A small audio frame classifier, trained from scratch: arch convnext, trained on melodies that start on their tonic, played by one synthesised instrument.
Rows from block 2 of a small audio frame classifier, named by matrix and row number. Rows with one number belong to one neuron. Each number is 128 + 32 x the weight over its row's rms, rounded and kept within 0 to 255. All counts start at 0. Numbers have three digits each. After the name is the row's rms in percent of the matrix's.
After each neuron's rows are labels from the 100 clips, of 14976, where the neuron reaches its highest value: "strongest on" is what is common among them. Only what is clearly more common there than usual is listed. The data: melodies that start on their tonic, played by one synthesised instrument. In brackets: how many of the 100.
# fc1: MLP up (model.blocks.2.mlp.fc1.weight, 960x160), inputs 0-159
# fc2: MLP down (model.blocks.2.mlp.fc2.weight, 160x960, transposed), outputs 0-159

fc1.173 101:113102103189128184115136118144147141128143141170111064067114140161117074166122087152128084116168125142057103129148111149148084129127164133160138142152113069090130109122166098148125179116093108110114159105128130031101134156153165157145191094155128126172137124196137144092149147121075162074119107070109161089179094159117081103160107146106132147115035077056111148128132124145090105159066066118087155154133154163111156129091115125194149131091132121184147170149151166137095137109139116
fc2.173 100:169141086154143143140103064102165129121147096139107168119161145144106167147102108058129110136112109133157186115169131111147129195116132135110147212125124087090143104178169108138150098110190150187121081145109182169138098044133090123146144127196095110125138145081134178143150119146115113114087169169088128122090114138139146144163147087104106181127181129032122175135132112125061124135108188158113161110109150148069133150107210112145139163117120088129150072164164113168172138119159151
strongest on: bell-like (32)

fc1.654 102:115113097097052132137094132132107101133104109182163111114165112173091149124138145116123117105163155103081146199142113125101109121138144109104116158096124106115158198123146093117155168153189141157067131124122190139072115154143239136153149134156069091120107069142115091100206048105152144116154138134115106096117135105049080118161107139122043114139129114162176150119072136078066062148147104130139153128134132163062144134082144101142139150123082107101125125134137124121106143089167116
fc2.654 101:118152144072196154080073079111166032161149115135145136098144115139159089118131131077138148135192078195081144173173122136130098152139148110090075142102147174127202151129126157163127113116120164120175136135123121130101126103140085068092136092149066095146114143132084188134182142170096098169139134099166136147120097157174097121109143151094128130108193137169085086137162162153112092059112122099145088119152151147146121171168186119162119121127085098097124171138195149161134152110091138
strongest on: staccato (78); vibraphone-like (32)

fc1.93 103:112159055142156133133106095136158107125144146117112121123129127126159101105068136148112121134162130135110000146100151107114112092108088149139150113156088126094145135102153129154135151128127118138131135121149129140141111142151092147147132172186164122153136149198138136121102143131104133122162100133116088096115120149144130158255160144019159092117127096139138094138155128178134088143143116099145144173105127100146137144134123116134129112130083165111100106177131229110124130171069140
fc2.93 117:117135108172165152151137023136125169131160118127156127124106127139121156109160132113149118147093109136194223133122140126091192157112182120133120196076114117053112165130107149158083101142168100106103142128097144165162150129169188058093129191188142132105119040161146140112093163137139117123156159136148157142123122147167093140046164099103153105156122213068152122124107121101078097147133158143131115125094118140131171126093157053130091127162131097167130114120132104138110133175114131
strongest on: saw pad (35)

fc1.182 096:112098114189100166209174073137041056129096096107133123101158094178149100106118124184126132147163113105110114101116098126141136158122104132141108150162127133078145127117138102157093168082108092104195088135117145151109234074156106091167159137112102086139137128150117085127154084097130154111143137116135127108132134105143127170106118070095096139110155097142099137180027138104096143116117104080131122116114130153102100162166144115175129157110131100130129204125215128140082087140191107
fc2.182 089:122093133148152141116170205108112128142108157135109135103119185090180157156135075080195121139168146107082054192138133130134141076171102151095081092099113156141147106100093110129070110113148177107176105137150104134074122149130169161142163192144135084156114083151137147114142164085048134109113092130151185119123119148123175094096156159122156060109137171092156102134191173154169161179160081130166119092158124128156142124123125135084089092105124139138079152090111126129081204148156132
strongest on: marimba-like (47)

fc1.34 103:094138113155088160127192083116103192093221096146106118105069124136123102099117114109159185087147155114072149179156127149132109104064118165123072119122154143108156116101092121137172218150156119133065164180128124147107142122148112087138221101118098137141143104137169102118144089096098132129063105121117165143131098147064161103114161138044106092100140126107115140151119108128090156125119160135085163136169111156148156210117174136082140136104129129097162173149113119151181109106146084
fc2.34 098:095122077120114089078102160095117112059124102086136122128165136118121110156082122095127073131139120115136115121176072128109109120141093134086132133136108133077132112112126089132164202123141111160091082152154125000146141142113111115134139095149177091140077166105143093124127056141126112161134126193111147130119072179120131115128091112166092120107130154068127209185157109075101122134174114111112135157126076122106086121058098158118130158114083097132095157068124115131106046119146137
strongest on: marimba-like (49)

fc1.570 106:105164105072104102152134126117127134161104146152184136127142111155118086112083133072115131042155101093094109178138131101062112089093138113088106135149108141075200154107092133116111119160132113131152202188105160140110102117116117083151130136152116174108166131136156179181123131130110143126133160143193185133126178153158098187115132100133102125109062125182157093136066160092140104152129173100066150167124090137142145125179083097172126118120112066140099134165180071133151154164195187
fc2.570 096:118169159131137162171110113106102079203118199077144070099112143085130098168181134107108153163144131130133126163069125183136125073104089047115125033130171150115147131071091138110111129093129133176118216130094131097156130102105100082069103105125056090114142095144176133133120084099137074129103147100083152129139130087116121087141111170131084118145133118144111167158112112155128152150138106111114145131077169093146073140083158097142126126148163174177110167096112095138102145148188155
strongest on: the note G# (80); tonic: G# (27)

fc1.170 092:090121077123125133119138135179060098197110102134199139142082095153139066167165124096069104191171115102095174135073122139119131130089182113114145090116107071083082051105121121117140150101124166188178144148166087111087145108136181047169179140106131136140100084133171145119185139159160123121151171041151133104141137140135127107134140131126070160121117101118102131142121155127138103102143140084124169178069114115087168132101131111179165092136106123147096100148122120107115149125068091
fc2.170 095:151149150112155114089125151120135142165157146146170117130124129137098141097171142132104136074106120116126076077123155075118169130151115158166097146111140143166068145113154140107120095134114086083079184165070072128121163119186118173177148125113158142127104159089082143162178176098250199155150111128122067088178064188131084140154136134104137124057094077154100103149104151168168145124115123124116084113199116170134154125141141125109114135091166150144117096053148160137130158135094120
strongest on: tonic: F (25)

fc1.143 104:182147092164097157141105140099122194076098102148191087135143096162158081158102107094152129049121135148052145063147077150112111084085149083138123096183104162108167123121094130126148123161131171063181171095106150132130116177164105108122185132126113109171138156114117131156142120106069184127144117163124134101145146140118102147158128150137060116119173133125093082119123157158141093231123119124061135160122096144119157110110089097101126177104127136085114157075174096129152158193151138
fc2.143 096:156139109102114109139156168157176151124124114031097096079106173103090088107155141138069089194154155183119144180157073146158131185113089090119114076162166138064204191103120122106090146142131128139132133128121094132206123157093152119162122113125123129141194118133113110142144083171161108146134202174110127135112124183125083122174076112171127089116131089167106144122164104124157097126129117160090122174085121130137150091157121142088134152198071098144120160142121128100146067161094141
strongest on: the note G# (68); bell-like (30)

fc1.554 097:129152107131117106136078137106071174090145144133186173127087145156127112113137118136148166084160186126074130087118167137145136099033114123151123118098135130091159097144115088141141080129128186212156128076113136113129072136157080123135150059123094147076136108110142129206173129130127150092107136118196135110122101128105132082194101089106122113087130088098144171081124155141107122115150081102111128070048153147146091156114172151107140076084125142108097088084158129155147095111196180
fc2.554 095:119129164108053174078166132126158059158150157074108118140142123165122130189136089140141161114185160120150155207138157116122135090174111121150120060163127180182155116096067117103105121146119092163159176100113144100091130115189142126113151078151092128130073137137136085157149110168135074111113119099154165110123101117169104110155178175138151172122160149130111114160119137206121162084074115137123161081095131150153145124125147152144122095074082176108095119179102177125169141122220156
strongest on: marimba-like (38); pink noise (33)

fc1.438 099:212157094119100148134178152134155143086140108131161090086074108106113130156177099101210129118127118201111158130137142116142108136129170124136152111141159122101114155114151108121103147133093118124162152120163082162081111103173111096118179170124141078111129102202110177081133123150130127113104139149176107036134170141135048123148072098143085174163082072110159145138077142100151092131043084147128142137114104108090142134128157066127120162085061180094129103108164103128126117085135089
fc2.438 094:114172149156147097145140084144129170135129139137182095170079103137108143138115143206087145050135078147147183080118155143140108108105107061183128126144169103080117113179114140108154119192143071102096139155081100045167144120126090175124148115107139145096110105086117190104146104183157151129121135098080144151155119140143135090105161135194091195154069093113101127129081120123098108121205186165158141086157113140134122082133157129140089129148182098111150112141154071079117106121106142
strongest on: saw pad (35); string section-like (25)

fc1.235 099:101113124117083128084133121106129119130117122188050114198120075140077142124130150170060106140102114088128128072165133081105114147118176119089121137094093122150178131128078073080130104116163131129168155093220176119112165118132120154120141136117151156094143129099165136057148118182147125070113175196204129116092133187130096159205068115121146111118056109102168166107098121141124177118138137108121143206060118089091131128092100126112157135114126135114122132150159166116150126143114134
fc2.235 103:130185134135132130112165135098056081136130133089089113116115139153124116107119091126125107108134091142118119100147165071133061116171102131128151204084147133141122171186169070099101144194136133141122066063160214127169078168128082160165123105092146158101089094062112114195150141145150152149108165163113117101132185145113136135133072095130127122140116127097160173126107071095129149134108153162106183104148152108127101095121112086082099146132183152047102129200149128178131172134138139
strongest on: flute-like (25)

fc1.151 094:090129104157183090134060118106118169099156096166134131127106112115118128064127111145095187133158116100125114053175104074130081079142166122149094158134149182118141091105151134124144173050145142100076130135173117219099191187153211071126131172154134110142158052134111108100158114147126081174127147103172147090186130103144138098144105107134160108125146131090098100132090130144156067122151130144132160146112150129121101144173140129155151142154120049061120158116155131084113087134151138
fc2.151 098:133083103123162145138129118195065100106135177195110129151165150170187143066126116127149159134141161107152119077204140090182168138141072120117120081096202186105109107132139123138127116088152167084124131051147095121133180114171123167083095142101099127100134161167175112196086085117140174135148088173142185152148139158124119107129145129128088090115115167090191107114118129146121133140150157096133091175121089155178121142173180181108089158113144143121152142136125099071108160147161078
strongest on: pace: fast (65)

fc1.536 106:134208116133078085087113130123102169121114102135182076087146128153159138135113126067131106138137194144127098110156135134124116079150178113128100115149085151109196137083093111157082200204148141079069178091161105096119156068143154127139116112145112135166112091078126145149183135125174142114127120093127136099164130139130117146099212121165136161114116105138167097131082158096143089210150169112055140148107046128098117144127157065151156098132109109079124151151158129140117116155104181
fc2.536 105:120198130120139198130090154161117091112141170058132144048160133109167108082081096110072160171168196153157122148148109102163134064103163096087150098142107168153185115122110132093093138129137109125108148079151164170207134155139140083127144155054094082129125114150151122094112124157147148096124208152076131122130088094129128106145127158124116091110169171130097139149150111139130119134105118146160063122074134123119167138149121087081185170123163188132135141135121052105105129135081171
strongest on: the note G# (100); the note A# (77); the note D# (70)

fc1.168 120:134182096141095146133157113176113156153103174144103131086136115150094111150137099128127125109189148115132120126126124136086071088134120097163099102146069120142150136089045162129209188132148152152162149114131126114113140172178176119115171147147087109168101127109129076111148140141132255124139101172139093124128111145122116129162132168074160160108161109127151139136124141098128041148140120128096203172129134128047110037145142109130117156137110098108183121116140110156066084096173118
fc2.168 170:105057182106150144130124060162172122145124100078148182119105124136165123121155095157125160131116118087117135155233148128121141145135114116122110164136112151112140165084076117129094151153103118068122164113055091141133131157088128116142196109126127161110110086147130200098182139132116182112173167112136110127115109134136143137155166138093137125143117118102096102111092104117146103135073187123153093134102108176113115044071163157111144128090188180107123128115132159118000101132088165
strongest on: the note D# (77)

fc1.701 092:148138121169111117139096100127051134096079140165204135098180105164107157147115124158146106210101140121126138053126069128128152128126082121136082136128080142172173153114088136168146138105120133189066119141109172108201132121169085107063138157143174058087140122105139152114171052124141133148152107135116134062139118187096107120133170123079186131087114114112170137111139156125101114129132162134132161148053098142116042120154131079142151125122153133119102115082171141178136094123131160
fc2.701 079:064071102149149194092169126135099116130096092076117152162112117100107142084104144137127163159073133130135137160153106142136149109112121161101149136104149148131158099107204163138115138154090151106044096165127138216126067163105151136159120157131147182157130118121169197063106145145101128133119078179163141097148141160074115143139124115088164187059183101105134139097135105103133102152120118194139098109099169111114154167110107104108126114158159105090101186071105180149088164092099074
strongest on: the note G# (69)

fc1.508 100:155125101167122136065126087084155162134103148152101137114132136128148068192063130129122160141162164117160147159147116130160066133106147165134165162133080047114131108140093135052107176076136126140113089083141129128129109154113115127134189120137132165143150162109131137109202112167066098090169103137121132208220101168132103148145166122100100117112110125115062135143136138176088129119173116110153145173099164058083085149120098114132102186093080156124140149188204124138098138126128127
fc2.508 108:158138116159141158142202142140146063143110127114066175117146092125160153106100116108140190121146131088160146159115094128054159125164107198089159068166147111137120100152141121149146152070006096164130135140069148116160150093142154134124158108158145143168161113147097098114156127095087132088132114154121143136191219144160106144145153147123148142164107157122087115160108179112110092154083103139110071108103125124095136193115114148103149049097088117135163102097141117163159190108154143
strongest on: staccato (86); string section-like (26)

fc1.76 101:141174098133086126127094095122110147122112118133194130099209092113108122190139088119075143140101161193138121125122093085089099095111137151091146062138209125082172147156150127075135191171153153116149107113139130139119159141166131137176154112152133149200112084118123107116108115176081162119171104127077144108194110106146092141136058076107142114087136128127093038170079144160107124165117070136134119173108112103098128164196103177158169108118107141107100154096123154089116131151170106
fc2.76 088:111202106163148108113115146151095140134092166141103105165124124170115135121141130092118088074163125124157093126144091121100056137083152045147219116137138078051110092109113130164124143106129130221175163091138166065091091075093115099104103102105107140143142132126151109097131081172138063159127167147125130115082125145086166121161093111146089100144071116125146160160098178087132140160137146139154107175103187134122107122175085143125106143101105128092092164195124099149084106087172143
strongest on: pace: fast (63); pink noise (29)

fc1.320 096:106176095142151065125068155082124169079127150158173127137141087136129127158130096128108142191123134127097123140098132089172115241089100132083110093078126140123174121089157116152096163123123091141053151146163133108160164191139129118152139115148110121139090079156131112101123097085164128141098141099045138119104127061118069099147116120136148101084126075156101122114095093105130138146137190132096153132106153109090093094142122140135192079120128183100073162077165180160159164137154066
fc2.320 091:112137134126118182071172122168151050119129125112118100139127116085136109114133145161144104244142140117169187171146120149124126144147093147059153095160138116128093193142132115087126133157137127126135110105141156170132131123158131186122071113128149113148136148140178120062144114072160122073089137104172064147068077124099066140111119119190183137114075100149139137132127115131072099125146120176100088142051129122138132047123099159162102096127097129192137162114105165102179148143107084
strongest on: bell-like (96); the note D# (83)

fc1.148 097:245110108165092120112154102111106131114121055117148145116047113128124085121138114136137117157138147113108129157085143121155106063115123140166075134094140163100129106091119114117135128138126084124122130120177108154135205140112094069138133105136131123095088144063130125123172127128129176150148098199189181128185147132112142090156171098072116176120150128153133102255104199172122100142115100144122141142146098166081128137135126101140100171143122122132126144092163129133110156148133063
fc2.148 103:175083145076102130149158121139090168123131174108118149083174200164103144100088100139149109091143112134092133123137145166094102174089182114122147145097142124078185108200111146131098078090122135145155126081159099109180159146091117123118134127091103122164203062141135090121132142128129159119108072121081147127127103172148135123122083126135188097151113132082139092035107144126109131182092124158074125140138175116125130122150130085041096164134139091164100155250125129118111126144140118
strongest on: bass guitar-like (29)

fc1.666 101:152165117204155156186104154073122088151145068124142130142133080080108126146111140108093158167119108144089139104151077119127158134128084121085085216076102133107126120105124139146085154142207144178112144128130112159139156100143113098153155143120147127105137094113153139115131075138109210064089099094169145164127151142146136124175139105094143064073139139137116123116111071193076173115115170152117124089125136109139146255095116118152163122104078101127086122098169127139122096114124153
fc2.666 091:115107065068109152099135138078126114186112127090110156120086097113079142143131063162092151085145133112095114138151201103138153123204100210138085096136168126132180153140144186067169154138144063121150093140161119148068120111123139152106140109151132140077116140120095114150127182102058133134071158191086140110144110126090133145099156101124204155105054100116135139128149108157116086105143142106107175139181090149139118108121075162100068154116125087114080162102107094118123179126108151
strongest on: bass guitar-like (79)

fc1.706 103:131094108096124166152085134111163100161122118162113178089116050198117091121124093183116120109081167134103157043107143159157084154149115171080166111147106178093139160113151123078147154131161118106116151105217093200191081128140166140124153070143143116158175130157123059136084108146123137111127118087139135084106212140063132169153112072077126133168073088126130144106097116103104130135123184097104119139112190157124132146173144105169096157122111088129126137090114126149132144122128152
fc2.706 097:177086108119117128168169126072071087163108128197090155150128062196146170123121113165165173141121143133131103079152108088102121154166120136156121155170177131169102101127112122127066119136085125164178135130146105122148108165124088124100128137118031193121078141091115118142151061164061123133088072174141109090148128142138112135139148085123156162098215118153117106080077156137114179118120091138105153128141102122124158111149104166143115133165048199152115088153113165113120172131117137
strongest on: saw pad (26)

fc1.672 101:146164093182104176143133105147116128126124119148106121128125145170175058154152125095107098155192124137075158093117139162163034125124077129112145159051145160043157148109089050105156130096128151113127113106151173161156149155099111083101171124154079108171104102120139165126136130113093149154157096118143151111145073095136112121162149153080128172100134102122086161152144159144118119152120122162024126158121179143124108163134103086056099197131153089088110142100147178142160187103122123
fc2.672 090:146164157083155094156078148164097088105073156127187153160113151134152191117109165159099144167177141086109136188156080136121166153096132119112112103116152076105123146110096135139120095158158123103080107102173117143172116116082150115127144164115190133149133162095110170092092080075167096129132142126143125189117145167153082104068125103157147083135113156163127169170076153163102133114161117131125061093107153155132053133190116048131097156151117159177082171143114163101120113151052171
strongest on: bell-like (37); pink noise (29)

fc1.689 109:159139110065105155189109094107155143125171137145091126117142082115104140112120135113228119167123092091037052105135134150138095132069125139136115150123135132139145117115153163119143095101149149122123095090134121117104106173133125089112149090107148143093171255131117099134156101130147162121169125124130204151113104154112109143124137121141114076115129098156132077111155096156136124150134165089148153125142111152077089119133126094099131075173140144101133150108200136086130144098131140
fc2.689 118:180105132082124194096081118119126161138147151112095110108108107154120114128107139116127120137111070131170093134148119183117166144085185065114146116071092121154086127163185115123134153143121113150117184122068122158182133175199195103129107127057168140102138174147124121180110139095108114118118118178146128098121092113153119100082135131083163038146122122138160086153166095076105138134082153111157093190092105114104180084126078096161121119157087105230123113135125191108145113143126131
strongest on: saw pad (30)

fc1.283 096:122148106157087117085117144091146099111107093152125092094137086135149160158089135096107137202184153139163103138125152125003133066149128147166070079134147168174175141093113132174125092125120164124078150111155157106145127117129127085121155116147114129157088146101148140173153138095129088128173153166171162033182124092096109145110140111119088167101114100174153085151077122085124107220185138115128144143079048112122142135135103091152137129144089117144123159137152120187132135136172157
fc2.283 091:185117144235112138111140136128124125141106184073080115114122150129136136108074147139144175181147211137166144100137094189069117132070120136131108116186146135099171133105136130068145181128114091102120182141099142134216143135136143176178052191100122096127173140111146155123120141176119105111191154152083110127146096169149123088134132116103155111087147162142105185124082096171110121156080144165129101110062172111128137139139125092114175114127095090169087150124100099132135134085152152
strongest on: the note G# (100); tonic: G# (39); bell-like (29)

fc1.720 105:130150115137125112151168108142138148157145134155110116112132086066126109124089140128084088136086175191162176148175162078103104127125124083149125144091180165100129139130158142121156149166144126126135136159110138168100091165163164100081187156171113072194175130127188056160099135170118097103141081129114064117138130074140062077134127115112148074124121069106139158169159164075112052142155083149119192167110127122096146113136068157164070070107104119095091126088146118166114152128117165
fc2.720 108:153122076143154087164160147054030093151116152127119118136118091124117108129123105097133121103096097089150121104086110094062096116133110141072182111167177116151114112182159130103167138125134131128116080160180170147152128109116200193110125087176092139161135145115147111128084065161161147145087074217157070098097171142086154133117109164117147162177149151100157154085145084130145183064144117100159123086134142148131124175166148201137124126098126164190141122109128112107140114126142149
strongest on: the note D# (92); pace: fast (69)

fc1.711 097:045090107122129073103102140131134122086157085110090113106182039143091175099097135138158131113107136108099138150183129117128077093115083167120104161144132092138151159124097143146056098085093105147133108173129108119139092089145185120069134117146116160177126148140138147151134074126093158130152079101224116107150172136159107126137183121101133065099160071107104126186059126166108120137082151101130174165136131142075105168122142068114173146112102101107127098125149199139124158143178145
fc2.711 083:176128132188110065189124157134093133121118124144122160178138146151110115173133115079135154113130109073108156133092146164046112092090125129155092114096122112155079163148101117107055119076146128136134171182113131167147091176107088110171114132074079153130205118147112152166189198121121129134136106135122086087078113137145123147199070156101104150183126094124155093144154144053158080223164139098135130165178158114132130129126160134110115089175086142151118121111099128118108157134154098
strongest on: marimba-like (44)

fc1.524 103:131148129141108215150176145112155174142140127244154119158127083098134113123140097138099174063159146100126171087128131120134081100115213124088079153093122145078120156077143140157149119144123141137150112135113146118123112142161158131108171135170071096177153113094136121039118144146126097121121157141060069110152133061096124133080115124054124105109089126097116115042114142105114113113124161140161182173131109144121087154100092194157092171132178146112134150145095089115121128132132166
fc2.524 103:117130104098122185152103088065022091124123100169109066088105152161113098112062112101173064185098113092144160077122126116108077185148161159091150162097147129127156105116096108133151100106110117105113183085170133113126127160132152112102143122119073125137162088125176114179033110145128117111155101171169099090121151128095101144086100109158107104081128165088193106082109099113122141113143113091159134121053098128146133140112130112106136179149090123120109157132157061134129191127129083
strongest on: the note G# (100)

fc1.501 105:144111111056080139180155115061077111120096072132177169150165093109088039160088116138135085145127151100184140151145120123116103065136132122156126181107112182149152092063196113119118123121102163175096139086148142121153148107137166118135151105165102136132143159132150121159129144113121144156151109076188110102165153164152110168115163129097171165143101136141103092110066171162058106134114202131122166147121046128114132141129101129146164051060118108078124167089137147161143115132141116
fc2.501 104:118126113148118111091123133111132161118094147143076096151121150143156123087116134091114110118138163182142137164106110198066101116069138080108114148090055097113155166122116146138094053124089137108154117123116130164206133140124084131121071160112148110113063151132086116080144080132144098126202096098159086134121114155104104040140089081112150084160102160136118177091108090060114138126108173191139103098145178099075076093135121101093161149110106112203165096166120142150145127185121146
strongest on: bell-like (43)

fc1.549 102:144087110183108148159095140133105094137108122159126115125212117199086147132137099056147083122098092142107158117118096156168103100081151145153109066103146138128136108135138120147162124131147130118180087082110078143165143156120151086216130116127117051143138141114115166210162116100155145112182133120171177085123090155110094178136084053118124154073121100113203176112152098116127130129120099128121147113138150115148074112136119062123176145119098130111121113102180133176135042158144175
fc2.549 103:075074115137093159139135127107132195151123132124191125084107165114107124132135136061173098104124151161112090091085142141125157148187146114099133112127138151145139124103132140125151050151112143151137085111091170130089114149093135155030184119144112202167097087163120073249098097137121149073186116123182144108117130075126095102155173189085139144161168141117107111116119117125110142131137118079160132117119079126103114104129174120094117114130107128104135133106109085121141238132155132
strongest on: marimba-like (79)

fc1.225 088:114133130174128164137121085090058128090114092122106135126147087167111131028150099157151170156169093116169148108073108160168118127097121083098095143129058130105133116105163122113149094211126125126196091207158175087166086128131108133089140118137148135162121093120108089110151167131128065121144157137143116126182099103144127153153111148160109139131108096156177113118159105129119165105156091170084134158131119226142124133111086098125188059133110126140095113183130167119064128125199161
fc2.225 080:093146140147121140137057152106129129123102107111125119121114133205123090203160091157105159163101123075137090179133124113103111154183141182116129172098127108137137097126124114111102143127153131155158111150158134168102117108127111093143095112126141154111121120140162126129157103080041188052147083130108181079134093116127172173156154143132178131125182124085112100146067147076072187190121113075154156115113091144111136120199209100144167090148072133096129184074110153139082112110164148
strongest on: marimba-like (36)

fc1.403 094:193108130145150056114146104100078088195136132142137143115090127093138125174066097183194101146130206148102100146118184148067073009146139141163099096087105149118136143110121142103127119091164156080118106148132133063088138095135140089080179104152091085153158081079144123132159123158125119136086120079164177143142167138097164077125189136115139174134157139080177115097169113117101129157093125128126150126133105153133094137158099153143136123146081098129134181131167106151158101158132142
fc2.403 086:140153144144139106131098095125109127165161146104154124136143154088111132153147157119097181172158167166155154117174114191146103097132117142156119112089127096141123111171128159145130141127167127116169169138163165203107141196105169156152085158145128076099077124154114182156114102085148121149121143140180090113134108202146167150107129131129182131104128067230096101122157106177115106108126066153081068219120122129129174108128089110111207108158144147169127101135129198149115082179094162
strongest on: the note G# (76); tonic: G# (29)

fc1.6 103:141165096177093145118160094062091102111077150172115230126162095094132070096132111145127093118129115136112134131135087112149050126115112102170150142119157200087133092113144180120156164147124165123122114117122141142123163119170070076093152143154128105168139155103124097122055123105147153070151099189173163087154125138091154109134166138105104104131106090058150122118103132139135140067168119143103192202121100073142101124104124151200172119149129166143151150135137137174093147123142203
fc2.6 127:102145125141178111161134105095153180168143107170135123104111089137185140136115156134117140140126156115130110208135189127193146125138128082086123074095157180082136070128120157146124121082057127090154147126094124157109107150120111098135127174156136147182153113185130072131166067143108064139143119079183125036129096079055139134104148132126145142121103139165084153091164135133129167109059151177140144132165144140177185138185132132082164096145135123137096166178174156151111104149096086
strongest on: staccato (99); pace: fast (68)

fc1.607 100:149112083171079174127170130161076095137154104158106161120121160135114098033128075152094101095142133153075131165203130090137107123140121193201159115089117164139187119125123133104102165156105121142129149096151104130102103096121144090145176135156096112135103100110144075124128121131058111153142094076137130110132152153097086094136101124090113113000101120182171122135160051138079081141119140133075143138121129154146160141160108137086097140107131150076119177128136150159107147125138156
fc2.607 094:204068164142112095092113109143142109154092158079076161138110183131097209185135143114167136137140133155131146089163083097131173074084146169117122117113072079158154143125150104139112129157159122102099167190100103121114124164155127139102085129116126107113128074145117114158114071076082140098134110110114100231126176139113199142117154107112150130071092082159125146128098191183106117088136120105128146076118118187132100151112073098132144203108123108113153112118083150136098087147172147
strongest on: flute-like (56)

fc1.288 107:104121097137082146107186135099103088106140166142176160119187114112129058130160128094132123134133159171072129105098096098038100066132132171117096135171145061146104168081127128139151168211124171149078119136087107127102113161139192117128135122097129081102148165136120119155112082135161138121116137127100085150184094151065166165166140117130135074113177091140146160135063171112129100123114148071170163116137125174127132190117149100127141164157078067091111102098139147179123172119181108
fc2.288 104:103183160116131150141148083178152137194126130116133117106134144098093137083139084163071136108182113158079196077148140099119155161118105117160128163082164115127086122126118084075167136130077068101080144184081173174094097188155055152121139100154155169131131145096120131146123143120109140121154196124097154052137136142141121156122152173044183095108124147141124167107125102140140110134109164182122109106159173121156112150154135166148157131150101107100100088190172164207153090149129152
strongest on: bass guitar-like (64)

fc1.735 108:086180106141125152161097092124121136130119091145091171117171124105089126143144142115188172100151131089114126165133108141152098140121165093128118138129134088112128176098111135136159119124109113111111103155097124116126209055125130118149148143137129110123131127133134140190185115132123156086150141155000090113102114169096109141138146108119072139111138120181111119000159140130143135060127166081061142123127150102145095119144153185156097127124129107161137121135192129154104143106117173
fc2.735 117:184160084102149083124119139114141165122152132097222088114138154117066117125135144147112135184121173105103166119134061210124094109097111128102131127124126140095131132130143134117194168122092065107131062144179076123131119173069122157116124133141065086098133169166147111193115107182107100109100165088109104134141103100159136172133121146159133080167207138162142159145091109117079152201146124130167102170088152077120111141138131153158111097130140065116160103127166195148131092140145088
strongest on: saw pad (26); tonic: G# (26)

fc1.718 106:121161083170171100155203107102157121122194126159130161090169103163157077180132151162143131123115055103108099096167108084122083114081125059091128158126107109139159075073111163059184136139156159178159132146156119148080149130149156098139189181148079108117071082126146117116117108140139148138113119094126173108095141097082076115141095093110119078077132086173123149100152104167119106118123137100129152166122065211112151160053118120128172132166132142146115168104109121092148113118148106
fc2.718 126:147084136169115152081118188153111119115145168136140143128137184131083108133164115135131040139121139182121119079151149090149173114116115151141071129060111170115137061122111081205132138186196110124091137229135125111180140162129134121095211163108169117117100178074164190083143129139180128129121169125121135097093034152162169135124092140078109142115143162181140159123158171110136124115117109097119175112150089148163103131115137095171137141113114104124156168120122160153132147135119126
strongest on: pace: fast (69); trumpet-like (38)

fc1.302 108:128109116126100116116084116136083088148133102118110152151146104179103120153160106056126137077084114103190096071165076067177107125126131127118104129176156134184208123116125124131201144111126117146137010020186105083137117137152089151130155134126172085149082161147142178101139130134084124120141108103143117102140092113120131088174137112147135122114091127153124097107119113146163099086126150096101132205081135117123130102143165138166132138104119090119096137202144141129126143095205081
fc2.302 101:104090142107161155077086112120157159115142185130133133136163131102172111031105144128147121098113138122125144191216107139097137143087140103097109207089139061091076146112202141092114149233127198097127016136153155121131101114142117118105113101100139125150065126159094107105085135125102122117169129127142150089129145132138125137092109034115168112114134178163143129110154071117114086118136134144153131120109099116118110147094118141159131213117130096113158103126152134125146126117161099
strongest on: bell-like (48)

fc1.659 110:119130096171158124130165125060109093162147094114119222112132117084113142118102148182133179162132154088109158160106135074178090118113165178114123137113133085098178136104176089139087136136095132157116136120172106088114161054131107088150148145129100153108157096111145081068129149150162193096119058095131078124092105060099080150156095127140103107148161117125103184131129063168054139117131123148106190123165151162103178214143134129128136140092077129124122131144156122151089129118117072
fc2.659 113:171126121126110159064129109115184074196135154051102196059133092077110099143121127119092117119194129119101138144148169109174129098148163143098123105128112144120162178125143131110082137137149113109119143127043117151115126095139139134106169107168127101122114089189075150120125152133143140164102135147154114139127071117118179121135113085087141114141083110141084143102188091164188096086173082112136171075144172162139109137100100104110173140119197136073115120076141108146101055173126203
strongest on: bell-like (63)